Weights of a small contrastive audio-text model.
Model: 10.2M parameters, log mel input, encoder arch nf_resnet, encoder norm none_scaled_ws, encoder activation silu, encoder depths [4, 7, 7], encoder widths [64, 112, 192], text encoder width 192, text encoder layers 10, text encoder norm layernorm_no_bias, text encoder activation swiglu.
Training: adamw at rate 0.0016, 9000 steps, batches of 256.
Rows from block 4 of the text encoder, named by matrix and row number. Rows with one number belong to one neuron. Each number is 500 + 25 x the weight over its row's rms, rounded and kept within 0 to 999. All counts start at 0. Numbers have three digits each. After the name is the row's rms in percent of the matrix's.
# gate: MLP gate (text_encoder.blocks.4.mlp.gate.weight, 384x192), inputs 144-191
# fc1: MLP up (text_encoder.blocks.4.mlp.fc1.weight, 384x192), inputs 144-191
# fc2: MLP down (text_encoder.blocks.4.mlp.fc2.weight, 192x384, transposed), outputs 144-191
gate.335 144:515493445492554459477476491483532485457508489511471490484498520470555465494509511496444453500526445501515579541517438508535557512487477474503523
fc1.335 209:512503500498523479452526505494533506482517521511496481485464498462538518486523504521459516468497475552472541511498509504491532536492523461478501
fc2.335 199:520499488521503479441481548471534500498531483507527471500509530488534499485504521506484502491504474522517506500520520539523509497511508421449481
gate.336 057:519480502498500483493498446473544456502500534493511503503532427462543507496479485507473511491495472545504539525505478485453473529484488516517508
fc1.336 051:517545498485491498479499488446497483523454483486475458465531474494511531489501464535483519481535503543462494519495480489486526508534506502496496
fc2.336 052:488516431474518458499483517512529465514480500513498483505511493507481523462530474476447492468490518542496468480488492540495518514468469501513500
gate.337 042:494489496496518513511493456462524512524487545518478503498522516470449522509482512520511496531510465493522498521470509507489460480473494478540502
fc1.337 043:480494542503512485502508515491468530473477514517499475511481533507485474510501518481517541531514486449485513496531537447532531488503490495537502
fc2.337 043:532503503485553458512495525533503516501517477510523492500479520506549469511528525491481501519507503548489521491509516463486477536528481522465505
gate.338 008:514509557506491481519459493567488490482530506457488520518541564499492540469472478502511503488502465484489517530501474507495492478454523489547454
fc1.338 008:480508491448530485502519500491491527541525510527504517533520553538558472513535539486493486456472458481524499517498500496511482504511464492501522
fc2.338 008:497506464497464485511520500528500494503553515498493527530480487469525501530474534516512509477479490485516481503494510501501539504476434488549528
gate.339 180:509509443488484534490489449416513516498536479488481508511495546482507472488560472514511449518516482521527513502519420510526534517484481475503521
fc1.339 200:508493478502484528495492455447484524505540471448511511513493521500551495483537467492511490515513517508503519508477487516532533497496498478474486
fc2.339 193:504518477484465531519505449449478514493503492503486502479523517476531456491554454505535501503503529491514507499469496519496504508504490512526529
gate.340 020:507488474498491500465479465491519563521476494518494508477493504467492507489478485505479511507545474495492470482465517490496500460499530479512492
fc1.340 019:507531453487530509494478512528535514549482496498487511509522508490454503512494529520494503509530454487510498514480486535479480483490493482503509
fc2.340 019:505504499496525423493456536559524490514473525501471491491531502509479529487461490480503477496498483497505482503501474540467492509509500532533492
gate.341 063:466485513528471489491538471473472524471488470487491496467505473502556456514473548495517516475488449447470471451534528462527486505523506494496495
fc1.341 051:490467524498498492510472489497510484528522521465491509509547519547509524469494489522543508500463482475522439525453484531536465476531515500487486
fc2.341 056:485487500471499435486493552524529466508494492522534523485500513523558496516472566485480494491509484468499505505544520497511481502546498512432487
gate.342 092:447513475511467465487482530504487533475495464493453479470528490469521479501476513489499445490480480435510490510555482524515491538527460509484515
fc1.342 098:468516484545485508516496521516518528535508479516491483481493521491494468475522507503510549506516507514510524492513486445476512495512481459500501
fc2.342 089:504501511513504529503514511495492522517530514518441478480519501492442471504513504520561486476444496435496492511496507518514508486478494482547512
gate.343 013:499487561500475467538485494525500460509488504494509474496498455528548517488489474471522518504530508494461544480529526512510459521505472533512525
fc1.343 011:533510511475529511498485504475528517545533509541539480509440515516529473525508503495554520489499502485492518480517548520577531531513523509474543
fc2.343 012:483501500500501519502470519527503514511526496506474530478476498466456486481478492510529512513511538435498496521540501480509494492493500456506514
gate.344 096:448503485561467493522527467517511527492477486438482507458505468444565493534518539510484504494530469524465549518517497459489485529500452504471481
fc1.344 103:514545497494518460505528492536536466495529536514530496478491497456495530532496473521471514451485490529501557546502475493462487559520488542509482
fc2.344 104:480513478546509496503484506518569524517483494518453497486537505462469510500518515489538474495514480451482517496528504509512434491518505454509509
gate.345 019:491453483512483503519482482510456506458507471489499504530530550526515479503501479477521495521519527497500531525531480499510464570529522536517544
fc1.345 023:491511507474479494504523522467553470525476528527515492484483462485556492493514527503488527492512462522483535470512528486519473464485482493473519
fc2.345 022:500508520491502489492518476447454478497526567513474476504489486496510473479507476530542511496486503494480487478513505479498512518465496516547543
gate.346 013:492527522534472529489512463478510472494533443512470532503494473486511477502516502528500523555513474497520504482507468441507483475473510445496513
fc1.346 015:513492497463534484493496501490538534576458511549547475501495495503504492516497500494497468485494503481488484499495546553503541497507507500508477
fc2.346 012:448481440537469482512481529508515524526462501503492518429550490474502493519500538514516466468514505492456493530531519510493474497518399527501515
gate.347 142:451459472530477527521497455481470514520518486477490518503560487506491470521545527442500501514472519507519500493516498530486463525484483502501515
fc1.347 123:454510528518477512528518488463512497459490475482504455545483492455540485505549524470509525522517504474490533482498544503536471485521504535496493
fc2.347 099:487473503528519479520513502500493478509522504443470493503502509521476477478476481520516554500475486534532491488472481457479532485494506488480480
gate.348 152:431470518540423468508480502488519500492520466478501485506506483478564474463497525481491499510496498469503462496518515515527490496530506510446487
fc1.348 169:465475524537442548514488464466510540552464497504473522502562508496472502496521488512523513525518492516478496513507510456479464511488590483507495
fc2.348 177:516515456461612506481525511506450509485471478496497481523451553516453492534521498509509516525537525525510521487474491472496534526522469508540526
gate.349 172:460511456513499476525478483515482501489484522508488517462506525480518463518545498469460461530523465474504534540511425481519555487485444513514503
fc1.349 238:539525502514520548459495492494504544486522438490534475538464507521455534527468545487528493463460527530497489498520520489527514513518538478514476
fc2.349 188:512478490517522519457503530522521511497533522459524511515494512493486551501464501522522497481496502539479494484500570552493461520481526456479490
gate.350 155:483489464500504509478530500447511514532521487483478448494503499509535487531513551468506511523473460506535516497508463493527504535505492478481492
fc1.350 089:493485511549524479517527518520511499444503509453532516523482490482546484525474512500472505482504470492518515471488516499489523499475459513487480
fc2.350 092:486465488498479550459516472496470488480490504464476511511519499488490505489507448510502485505519454521508499506467447508494509488446511447522519
gate.351 164:513474495473511506487544476455546484490549538506491513491514481495524485474548496532504519480521515520545478475442499529434472550486533518492541
fc1.351 190:470448501493497460519514477485500459503510531499455536454528496465535478462514468522498518507531490465493502534486485496474528518507469505463530
fc2.351 173:473503502512518515501491472472502502542541528530482533451514542488530485459532468534537523497525508493515523521505503521472494518494500436453501
gate.352 061:451465530567432510486475444463476499522511494470471470496532459485546477477530523490526528530497469517494473525505483486511485520516547508467474
fc1.352 040:486472507475504477458470480509458510500458483458520508512522532574525506457513490486477512536530510509507458482448503485489480465507516511518489
fc2.352 042:493526489495526460530531479534453501497490533533500478512501486482519479531526512481478528497482510473478494516503515497525482528543524562491491
gate.353 017:504514521503498497478498520466485481482518450499509525504487486537563474472460479525464516491513493511517466451516519521504534483499491463467494
fc1.353 019:464510506512505529511503489487488505498485497504513485560480491506526478540475511506524508514505453480488489508514516522517523501536529512456481
fc2.353 017:485508507522485578497512455497511537478536485497461481470479493467470470525500531486504483527523488450459495501515465497532513477465511544535490
gate.354 005:494484593492511498489487482519458503482473485537508521513464489529497500517480493505509489491492482523493492512530534475476499492475496501520516
fc1.354 008:510510538506510506483514439531501499421463447459505518534480520504530516510475501503474491493519481489439506505489539526518500485514496531493485
fc2.354 007:452494502535504529497516488476474494455499484448479514502457469470527503510516494522480515510504486491519501499507487493520553476482470494506494
gate.355 131:498529512489510495500542460493515453492491513482451470526490481507522515527518514491508548504504461536494545503512444497505465506528492532485490
fc1.355 106:517505510460518494472478481490504475501486491493451487550510433522502550452497515452535498540476511483521479507466492540530510489490512487534491
fc2.355 115:520501501487521496520457479504469491515492489492529532505511516529489524481508522495479508517503541545523491523465477467468473478506518515491484
gate.356 038:516476489502500485489510516472475510465533497450471516506504532492440500505477506497499447565463480507563483487494473551504522486479502503509489
fc1.356 048:487457489508483446527472518526525442467510495480503536534539506499552510464462490485531518476530496441515486508488469558542464493495502524509538
fc2.356 043:515509478506534485486487476529532523502443506518480519516486506483424529481508485469507498517534524497472526502510498476510507478509492496545498
gate.357 110:469510485514474517497511472445508514530549532547468498510480517480528467489534532489527522541466470509559498505498435492537501484468513450495478
fc1.357 069:523530523492498459484533536528544481468482500518475500571471503462507518490488499496508481548513485493511500448531492507480539521468520479500479
fc2.357 077:516500535513515482491477473489478504474539473497496494517490497505521492512476547502524495484509500491502515497508509486508475502536494518472506
gate.358 048:483503485531451486478512481448489542497504452520489490459528484473518455502509529498501447462448487483480492500552478501541479522520495493499509
fc1.358 045:530478470498470467484484487511491528527490549537522507465535503520479514472484483451502500525490533490524471520488479538523483516508458528516488
fc2.358 042:521500521502456492500486519498515521510490495509514502466512490511506530501498463508526454481527505567506500498502516522480480556500561469462507
gate.359 012:519501503507526469494495482556506475476496478462515498518532487524511527505499476467473502463481547525485534537499514529460469548533461553521494
fc1.359 013:453485443510495529492492477487483513471523450446513498508513537463493478503514492527489498494489508483531506532489476484483494503527472494523508
fc2.359 010:491503495513520494467491548511505493510490455497518485542499505498479494508462556476514487483500491484507527511515507510492481479512504451473497
gate.360 008:498494459498470467502528526538511486470500519466498531534470490456497524497542503476483520517510499510481547470480496472473525503455493477494517
fc1.360 012:530493489491476502497537524458500501487489537503534486493488480496497485513468478499509496477509496525475497504526533500494524500520457526471516
fc2.360 011:521502551500456518506518489495468497509480518497507479492479431509516479489478496486505504529485531538515514492508504473475470531536525514394490
gate.361 008:489497474509535521486504448494510515468480479490530460523493454529451514537523516464500484513502511508500481502513528530523503475520498501460511
fc1.361 008:487481458518481502482501457478516493467491477477513508527501502484509496494516526482476513523491493470539468497452481482507555522496534513504523
fc2.361 007:442488511476479552490519500537528530496537484494501484506474486514490484485577547506517510529500479518473502498482509531504522469512456490472500
gate.362 032:492523509501523548488517480489527569491457479497508483492489485486491481518498487513479482524540454537470511486507520483479515474489455493509497
fc1.362 033:545566535493562494492511492489545499469483508547489463508496484477483510516497499506495509481509484498503533517518500479467458489500495512510476
fc2.362 033:490519524503554534489503498490517503508481489476478496513528502488432491507527523516520507476490494473495514508546482510504480468499512506547511
gate.363 045:529492492480500479477508480477482487553492532544521472502487469519522460518481505463495503492446520531503505496510502493484503544528521511494504
fc1.363 024:551483489482492477489506455492515489506496521526526508515477461456493531524492457458507521501486506558488550514489526474489539510502491511513515
fc2.363 027:504505500477528541500436506524500508544525473513449485516509539541461499488490500470511496470536522482493504503526512505517502505521536505512539
gate.364 199:507477462500502523487485436439485490541494523486475487493545479493474521495496502515511481513491502534514471524462458538487469541490520508508510
fc1.364 231:473477518534481510508496522485485466504492544484480497552474499510523484506481496502539501539501487539507503502517458485508524546472531483475483
fc2.364 210:487501526500539469517479532512513499537526485512518513492494526522491475496519552485474511475506484524474496490493538492498540491523501491482490
gate.365 138:505508474506488504499472563512535490525492448471536469488468497536541516491492530480491485479517535523490511493524517469511494517542486516463490
fc1.365 172:499499479528489478494474544494503463505515457470525472507461480529573496488462511472489501492500533506528497486526500501506496500548469505435482
fc2.365 188:571497527459505420515498506515500499475528496533564530491470505501553490497510510466453485497491504534503518487508522491488494521512507531459501
gate.366 007:519482534517495488511516538550470488451452517494516507456505478499472503511499490486493510477496540496469501501527543479456499490512494519506500
fc1.366 009:478500443516479507504515534496497475514491470501511509475462559471542450517526566529504511513524507503503535512528513420510538533510456484474518
fc2.366 006:523511499502509533490493482483510468501530566502509495504475508471493521496494506527530498477451528475508492512495475497517534512473536530568499
gate.367 140:475480539596494489513520470485479491515513514476466504521510499489506444517501523512527569519479489524513497498508519491473510522508545507468456
fc1.367 162:496496489465473493488501502467494507479523509520504496510478514489468523479520456504492478525515499472505497505495489533539536489505466511529554
fc2.367 170:503510524540532498517494494508469509502493524493476486470519523490496458519503551496509545527492498492532511514525516498460496509498525505491463
gate.368 057:479480516522498517505489449492441506453485490484465498520526520529476479502491505480546526512513505495481490479495521481507476528509511509523490
fc1.368 055:471453501514508511485501475553471515474507499445508500548515496496490484534488519446477493512471464530508523521522514538445508480489474514471478
fc2.368 044:518511500496508535505519494503506507453481502488489493497479523470512486505530483514504493505534523474507506501492541500507496468468486504535469
gate.369 054:504514499474532469526474580512525462500482503497522457486470490523554493496468517504477459463500525490498478501523512552533509498514442524448479
fc1.369 066:510507501518491476502472553478508482492520471464507434521477508522541463456487471518484504497486532529514457486487493525529529511540472514453477
fc2.369 074:530479525529479437512472521579521502500519511510533535466513489518525521505447490456462480493485489552501501502527522518455469514499518496422471
gate.370 016:520505479456543512472483453413492477518487496548490478484491498521493470491528506503504500495535533506489477504503475506516539500515505491505540
fc1.370 022:507531511521519480498494482490487462467485492492485503530467524474533494507494517526480461539512490483496475492534501566545555495482477496452454
fc2.370 020:464499503528472539497534477451478484467519513451491527510495469478515518517434514511535504496479482476513492484493528494491488494477471503531511
gate.371 116:477501455470479504490508482466525479546484475486475489482536456511539500461519523487515499465487494512489463478460478502512480512513491476512511
fc1.371 056:531500501475487453515516515509538471552528523515521532504525494511549486480490495516516492459471476473490483497491494536531503509507487510506505
fc2.371 061:521486501503515469500485491480512508518476495528556481523505554524508472501506503473509518512536533535502508519510477500556497519557494578494517
gate.372 207:507501497501497487466507523499459494485494505473506476520463504512553480507448488528496509528503489525522494485509454444479509523513505503458484
fc1.372 242:512520542505522487510534537547488488438511532497498506518466514468484490522505488520506504491487474494492531501517514478497528477454500501533491
fc2.372 227:525500501514459526485519469471485509484496489473529464501485500508538496489474468548514518521519521518506477488485471436492500512514510517509485
gate.373 015:482492485516498502529472478510530484509465515489500538531544501502447531514462478491471496516515465467529479529452466543497506497485516506528498
fc1.373 014:528517517462534515491491546486524531568520491536518469511505518508488507492517499510488457494480487502533501508508514564506453455513503502484486
fc2.373 013:491488503509478539494514445459466514493492558488490480530495512477443509482513470503536517542502474497500494500485487486511512481464521507556491